A small contrastive image-text model, trained from scratch.
Data: trained on pictures of board games with random positions, seen at a slant, 195000 training examples, 13.1 epochs.
Rows from block 4 of the image encoder of a small contrastive image-text model, named by matrix and row number. Rows with one number within an expert belong to one neuron, the router's apart. Each number is 500 + 40 x the weight over its row's rms, rounded and kept within 0 to 999. All counts start at 0. Numbers have three digits each. After the name is the row's rms in percent of the matrix's.
After each expert's rows are labels from the 100 images, of 14848, where the router gives the expert most weight on average: "peak on" is the class under the peak. Only what is clearly more common there than usual is listed. The data: pictures of board games with random positions, seen at a slant. In brackets: how many of the 100, against the usual share in percent.
# router: slot weights (encoder.blocks.4.mlp.router.weight, 16x192), inputs 96-191
# gate: expert gate (encoder.blocks.4.mlp.gate, 16x96x192), inputs 96-191
# up: expert up (encoder.blocks.4.mlp.up, 16x96x192), inputs 96-191
# down: expert down (encoder.blocks.4.mlp.down, 16x192x96, transposed), outputs 96-191

# expert 14
router.14 093:503436485502479474502478496477509469512490472479518551474493551510470587613524524502439535451518531562495478524511454451477499473472489458526535546490464511506538470472483528453546558498520475501527602527532430513562497463478564453436552466474458497606490515476494513446515504472612460425
gate.2 130:511497517583515524487455441557526431513469493524503487482472437494559492511431460494472536511525518488637440459571512480554478468524476503527500446459534472586509515518454520430514523506532514593518529534487471501492434487514565542461532490461491403526485513495472390586520467530501464578
up.2 097:574482530498490519491524399537472429512524491479507507437478468520527549526466471587461523521557523464542445447534552460570486440519452470494530489464476448645462531446417519437491479521443563521495550514533498492553448493527571542481534473475486464562499538510515439504501453537505558623
down.2 092:459519513446543470510486552478491527500529464517522516477477515508539537512483500502553527454527472526532495557481448506474511514506509544504534471511543513500510565528565442491517588545490462489463464553569518570492552504515477504506477561513538500482497475492446495433597529478527391502
gate.3 091:518537482478530473537490503602499523452473488436464416472521471477490484469523442491534441540469507454481581518527496445444485608490488546503576491495477514462524475526555461509540469536479439421415481453447551538493506533514484517519485527495501463489473483524491517475470533479491505464
up.3 104:501518549514512533519487490497546550474570532513464502583470526501560451522522540486557424491495468504534504534422495529584568434446540510498421475503531516474567504506425531546442495566450587532510434512527524510496508476484450525467479468469466562458494532479640461497470519454450544573
down.3 126:509519528596521566559493423453527459534522504535439483415503483445514484471469502441561581473477477447502457474451510509481508434512508529545449494441567481504496505544494475513480497526497559542504460570488488463450518514487516506534400500575476490432499492513569432530493472531490519563
peak on: board (100 vs 56.6)

# expert 0
router.0 069:479474485426515449511471474515507516489489536503482504473483497551509561572561552524420471435531513523515517459569453511571492537542486482434463550536508495553449482496572526510578547477487457502426549501495536515509559461545513481523508470531504509556523501530426524424490548551537466399
gate.2 131:502558441511424538517521479550460482444541547450452486518559485443496484463443423481536516580454482464488554577554524497496454555487524534519539467479538473476524479534460469414458434515536518483406493430477539478434487501506491580523466580493521509489538532527536554552425486478504521512
up.2 060:475566476523461500514485476483521502485564454449540478523581547481504521499485558472506455472537418506558463526439490543549499474470495549563472519448499555484549516539532454450481449494472551534510481572502523462490479460411459570473530557459529500465554474479517508506585567476482483453
down.2 063:479518511533455512529491453517494481462417477517443539522478505519518541571543452535536591574445520492497520465455525499551498471519525577527535499502489455488495521461435556558533487480507480469496563480514479458515477508433487513530477517483446402458507456562515478491499489584500530572
gate.3 090:476522481499482511501471544529533494505497541500488496464464465455578445454489463524483580514448560416554490539547578496578533529528521526489459498519522438642531482538466503533459449523443468552472487466484540487458507495607546537475445521499439486487472565498489489519430480497459554531
up.3 139:451525494481510532506535582505479555538448472537504509448468499508518528498546468471484569504508521497511523463505494458494518568513520466445523510471497420528451484555607484520531530383512461429510511513407463470513548509491495424524523513580569440530540474584419493522526566507491407449
down.3 144:486515474586465526448466451514487439492512530490512509500504438499512478527531513500476485523481494515476478510515456563470447571506573594480577502501478547481495489460516480536488504505441441510435424448568573575511551477529453499509546460489498521437431552420454490485447434470498475449
peak on: board (94 vs 56.6)

# expert 7
router.7 100:502560406505460521451554476473526548513523466492579494457561405574577536489444488523501528492441565446414480504500535522469508484513512505490508547505446533411497450488499489562570517440565464507588491489409492492562422537555552502561513489439490505542509503498488494560509516567419500433
gate.2 093:517482550400525441538463534537483521514461548561499479553491578451477479541553551512535501494490446541500566469563483519451482528512522421514553467548491514477542415488562469507514482512490506426462537465527587483502552522438421516403495538557544537453490432560516543447475522573548529509
up.2 120:557444524469534498483453556475502517490515469537508471496534494556489541594514456498496556406500505531499477407493508571530547454443472499476477524495482520515462472382517523494503538539527472489544520554506518500540566517500498452458483508534482466522493482505493467484567557550511522479
down.2 102:497456554492519386449473494523507462512479495499508460591491483561538520535441546516523479427486490495478481366509526551525475509466498527521523505410428514498528494450486490549503537547480501486533512496551526568491451556495581493492478504478466451464526539521520457528541497520500453486
gate.3 150:460581559420441575469567529536553530514558494554529481515530450519509508472466494524461532521508512453491512545516555452496507511549469514482590484461459508481475465487540491476549464501513482462508519502446498467525461457549529494502523521463477551538541499542502490529541478492467453490
up.3 117:563528509445519503484505505544470481527488487589530524576516483578502546601509444437511567460448467522553512482566507570555533566487514459563509524515495489502490463391498557520473533512582478435493510483495519583498495491510504491547437585491483428528493511486479499472562454526519478440
down.3 109:459525380515469535505542538504447538483495503506484546434511497458451476462538445535484516585523604466486491649540527489566464534530501467478510476641526506529469523539467489464508367514515504472478412484522495540534561482443527519511549480436470539513510461509434491491441546434532541524
peak on: board (90 vs 56.6)

# expert 8
router.8 099:493415517498531479432467512495528458531537484554549536566499447609551555548457480489456515440553534494517483497493481475538538483451482514483489507531379525505507481435480573555533582514505493527537526569506491499539502511521502538535486514464470457563520511514479555465485463470580463493
gate.2 102:540471524474523461487489494520452486489476477526526538494480495506523491507461485512473493469515516520449478479577597497521551492496516546460473450516456530499470444448452563496523531593505527494502449555511478581534426440551543564462505498466434592539487579456608470558511458481548555533
up.2 108:479514559466518468489517468558441524483520506454497458496499518485520473487450479522502472524502533509457496551489550567512516513505537591485509416489503475464535431472469534488505511566466574467492436507525470469519395480521520557498464497524486620475524493501552497585481507492528582581
down.2 102:509486508451483517475519543446483533525570487559504522552492524609463527564461514503462557461516459519490488542550497509561484502515521443477559503588478498480505519569534452519542452525485470589431532441532577472535507420467539487484515513550531489557458561452479500509462392437511501452
gate.3 073:511542491423478530544549470532504480501480545496473433511503512470490472449474502541516583523459479448485540522452491458496485552507512510507542438478505450486512554520481475464525434498487516533489530473510543462457426557466498567472446471530556454506545444499469481484465483546480503552
up.3 076:497508508460515514473513539549555504517427461486503449449543485491476486502484482403523547463486571474466527512570569467476477505521466453477519535530516488514469475507476477455529526543566498483515438524416447516511473450512434464494576511514485540515502501466542494542535517470461535479
down.3 083:463513478544460507469462543540487477477536491582483405466576457473469552559576420458563543524491514445481544475507584528507420523482482526520517445471545540472463465546459535478507562506538563447554477559464472472481591536500437488483537501487476521466501546498512492513537606521495537494
peak on: board (100 vs 56.6)

# expert 12
router.12 125:576525468479506632492526549498466470536446473470517531470495478513462441463463435480532627506461529450485456446475520481583482515506389540456504466503524475551452534509418498467485483482492506548485494490518555476462510530566553516489470464535532424534521555524509442519509466469450532477
gate.0 115:515462577422455518474561545566531482524538542446512542431545476533510499526467447511429547588544531449462498535446548441529495538493490534434472477451460506590460525487461538462509469550488413535502551508516474444582455462540530499575559497495453525584524456480529492486447567506507524544
up.0 106:469519452565552479517452435436459508487464460534476475537460516480495515469539549496569447388433458540507499459553450570467527458497519464537513522554558498414530486511533454552480533455524595475504454480490539562409556552471455506439441512505548465412477540512465502485558445508513473467
down.0 084:470508503511465488428530496541527512465532443480472536511496539453558463484441453482453463527457441491515516553464461422431531556507502507502483543515470511508551489630557490548572543511536494452533515531461396529494526493459512508471487494496491479537513475580417582532526524492538535469
gate.1 067:477477514533529482477493510447419482466486516494580486497488526496470501583569510452465425413561542532565506502577537524503475492474514503489481589474524538494534463536529474471585556478581488468498483564420463592497521486480468489447540557451511450463510498499442512487585451466512442500
up.1 103:478579515503498499505475496516550530529551482479423401549548475461499509418512550547520510562431440555445547554493453570467498508484543464528526480531582475453518471525505445477461524445529494480507509475465495465520502526448446463535426516547551585449481550536479542494473531529509482446
down.1 098:513489499535478548526504491491452449468514471521492467515473482588376467464578537535516500513486479508515533521477502499538533436527528479529535532473515523477468513437450527481426459543509578483625518490501592471479460518531532468514512517494497496501501510488507442438483466453549513520
peak on: table (75 vs 35.3)

# expert 9
router.9 095:457513480496469496464499520539482442491514502537467506458514526487477559450442443534487536546521472503560540554486525503505505585543480559534554480468458467574505454520532427482516475447406478442507557463499489480473497528529573582523500509559550455566536495542456562529446538490591492496
gate.0 087:561453539449536453489511437468467484494462519501516538531482527551463531506508516545450521498503480566488516418512474496485543529519495412552531480535468493492498517497504552416525519473517476478539562483554516549406525500465514502506484460510559467526513493493485530347514412512540470470
up.0 095:461464563505459519484503472566556488523485503464547470542441527465477469522477526470518518487507490388470460544466500473523523485521464543563498569428494512514546451578470466503488444530518590544546461517536464434524448483499530572461526446519484533482514433409524463490537493503525574509
down.0 107:546528498486505520451509607439508535468577473494516498537499547534495546528451492529495488522444508500540496517491598529582523529559537541511530602504462534456459453482597515432503466538542530473479407539427503513581456434525494520502550501522466490526566481496525452494534537508477459468
gate.1 087:497535451496512521555575517464494541458473511499461507465544436450467510449463494497507551528485592456525514500588513450447481503512522533441523474514477516506490488556491524451509474460517456500376403527467546495492468451492465510474475487422539558475474562468538523593475558540501528599
up.1 079:505495462587611538552496480450471492443421500477550525455530560473541534542502507416484444434461496560541489430455510511515522569482528457575448459546494476475572521491471584519541556527501493516508507459598459540413538525524491510404498527512533402495467533535522494484547421514519489498
down.1 091:507509501498545482429476543478480529512459536545578500618506482474555493460522455485467445565522532489500489540537475483510533552440494531496546567498502522397584507544492574517528506507550456414452474454458438491509505522516440553498476468496409537519425479459465476590461543471496495522
peak on: board (92 vs 56.6)

# expert 6
router.6 116:514542466562467502490528491498465490447513473576576544470472516489551476475477483523569492560420477473598504526446505453575514524526489579522542489483407465460502475519533499510577439495542423461501583504508523511458456493552576521572525506455512451532497474509487471518523505461476489509
gate.2 109:496475502503518458493457522465488536490483527449463533565496550478508550535543568512520431477500434532468557508514446534470504507458523481553443532541539555477585480535531454499483546468582523431522470432473489539495537506411465447493463511496512493450522516559485555460472483533557463468
up.2 095:505491527559503479464454466489403456464505561519489534499451585477482489459505524544545473520493445483503524524476534510490530506522536511524502501472526442517550510557542436521492515413546542496561524440484477487470477565477505548453500483516617459473538442534468492491440480480565493503
down.2 109:538521511550536584436453496540412473510449467545511521539522518488531459534436488502469573475511543438454525465551526584574437511497506481507471510576539508520443539506499462460514509485579532474468475552517527495418510471447472513437554509429533542478481510515441504509521479490498534485
gate.3 097:466493519460490426455517492438547572473528494471514452577479624502536525478518518489499426482511463534445519543523483538468517449470546528511470535528510538492546457525562463540474524555497525449631473469451501510592524459450480464489508543516488528461548487571490526452517614535501478502
up.3 100:524545558543547487482511511526514453497484402529515543512466512513486524556468529517494476519496464494499558515466417502489497561524532454517527515514500550522569449502546493493537525443573493431514541531491470480551537518465532496544523479471586477537469515525437544457471537595559478500
down.3 099:517497513467533484464525517463445418536484521537550530515492497505495454590426430424517508504483529524454549561504573512551604460539531475438512506515499495560453543578548591510435552474504508487446483564452452487536525495470414472468604501491506523472439444517511461541521513459501473551
peak on: board (99 vs 56.6)

# expert 11
router.11 092:430457488543521449452472465411525472454558543448538477524553480514543530519463491490495497477504544529523433458520524503508517428473467518563534531469511512514587464519466512511587470505461432481573514526491507502493461518506530551499555483443472436526548500432508459536566485486451428516
gate.0 104:497497521459595497519490487542477484482484511522456566518493543512450543492492495541451516556495460556442541543513459500466469498523539420458572536558520524480587566510531552505531592469507487451456535459508482496448520447452454501556539528517530525500434510569463562463487509475585480486
up.0 090:500577443485525434511495496448539543561531575432460470514519495509507541451577575582551448545456478538502538498419465520478492506448529496462383476527489477487519481453489517447459437476427557499511503467538547451464466497484515489515456497528495470490486558511599524471494517537482482504
down.0 087:570485482549564548488493538492548507499544480476528519547534505468582462423438461528471472520496457493490561539481504556529527490512431575484551518498482529546464435479465494491514517462488535522503509626508482485495555488450487521508494555595516532578486451492472527481435541457506514434
gate.1 120:490468525519421539438478477517535441481509504503529470515603430538528489505440464493467561480560500465549444446545556478548549501547444544543539483455451484537482540484451541473488456495471538539562539511463506512486459545508576547452524438483495449557545492458455438540504453466444502540
up.1 094:518460540488488533513585559519444518510451462524524487466430561511516412517537557511464493497506542499526478505494517440490523505485476506422489505512477583522394502384521505511482480582485578479510447600503482441535524440534522490452510542506494540486526415473417456510547524517490578523
down.1 105:460506462512537505442517464498528490416526521494463475491521414541517503467530571516426458460513509505491492472614507566529526502518513570543504512421489519503522505520520492541512530527449484497515525416511604508513495524512508513492448483512523512525533561433564525510394353509490501445
peak on: board (100 vs 56.6)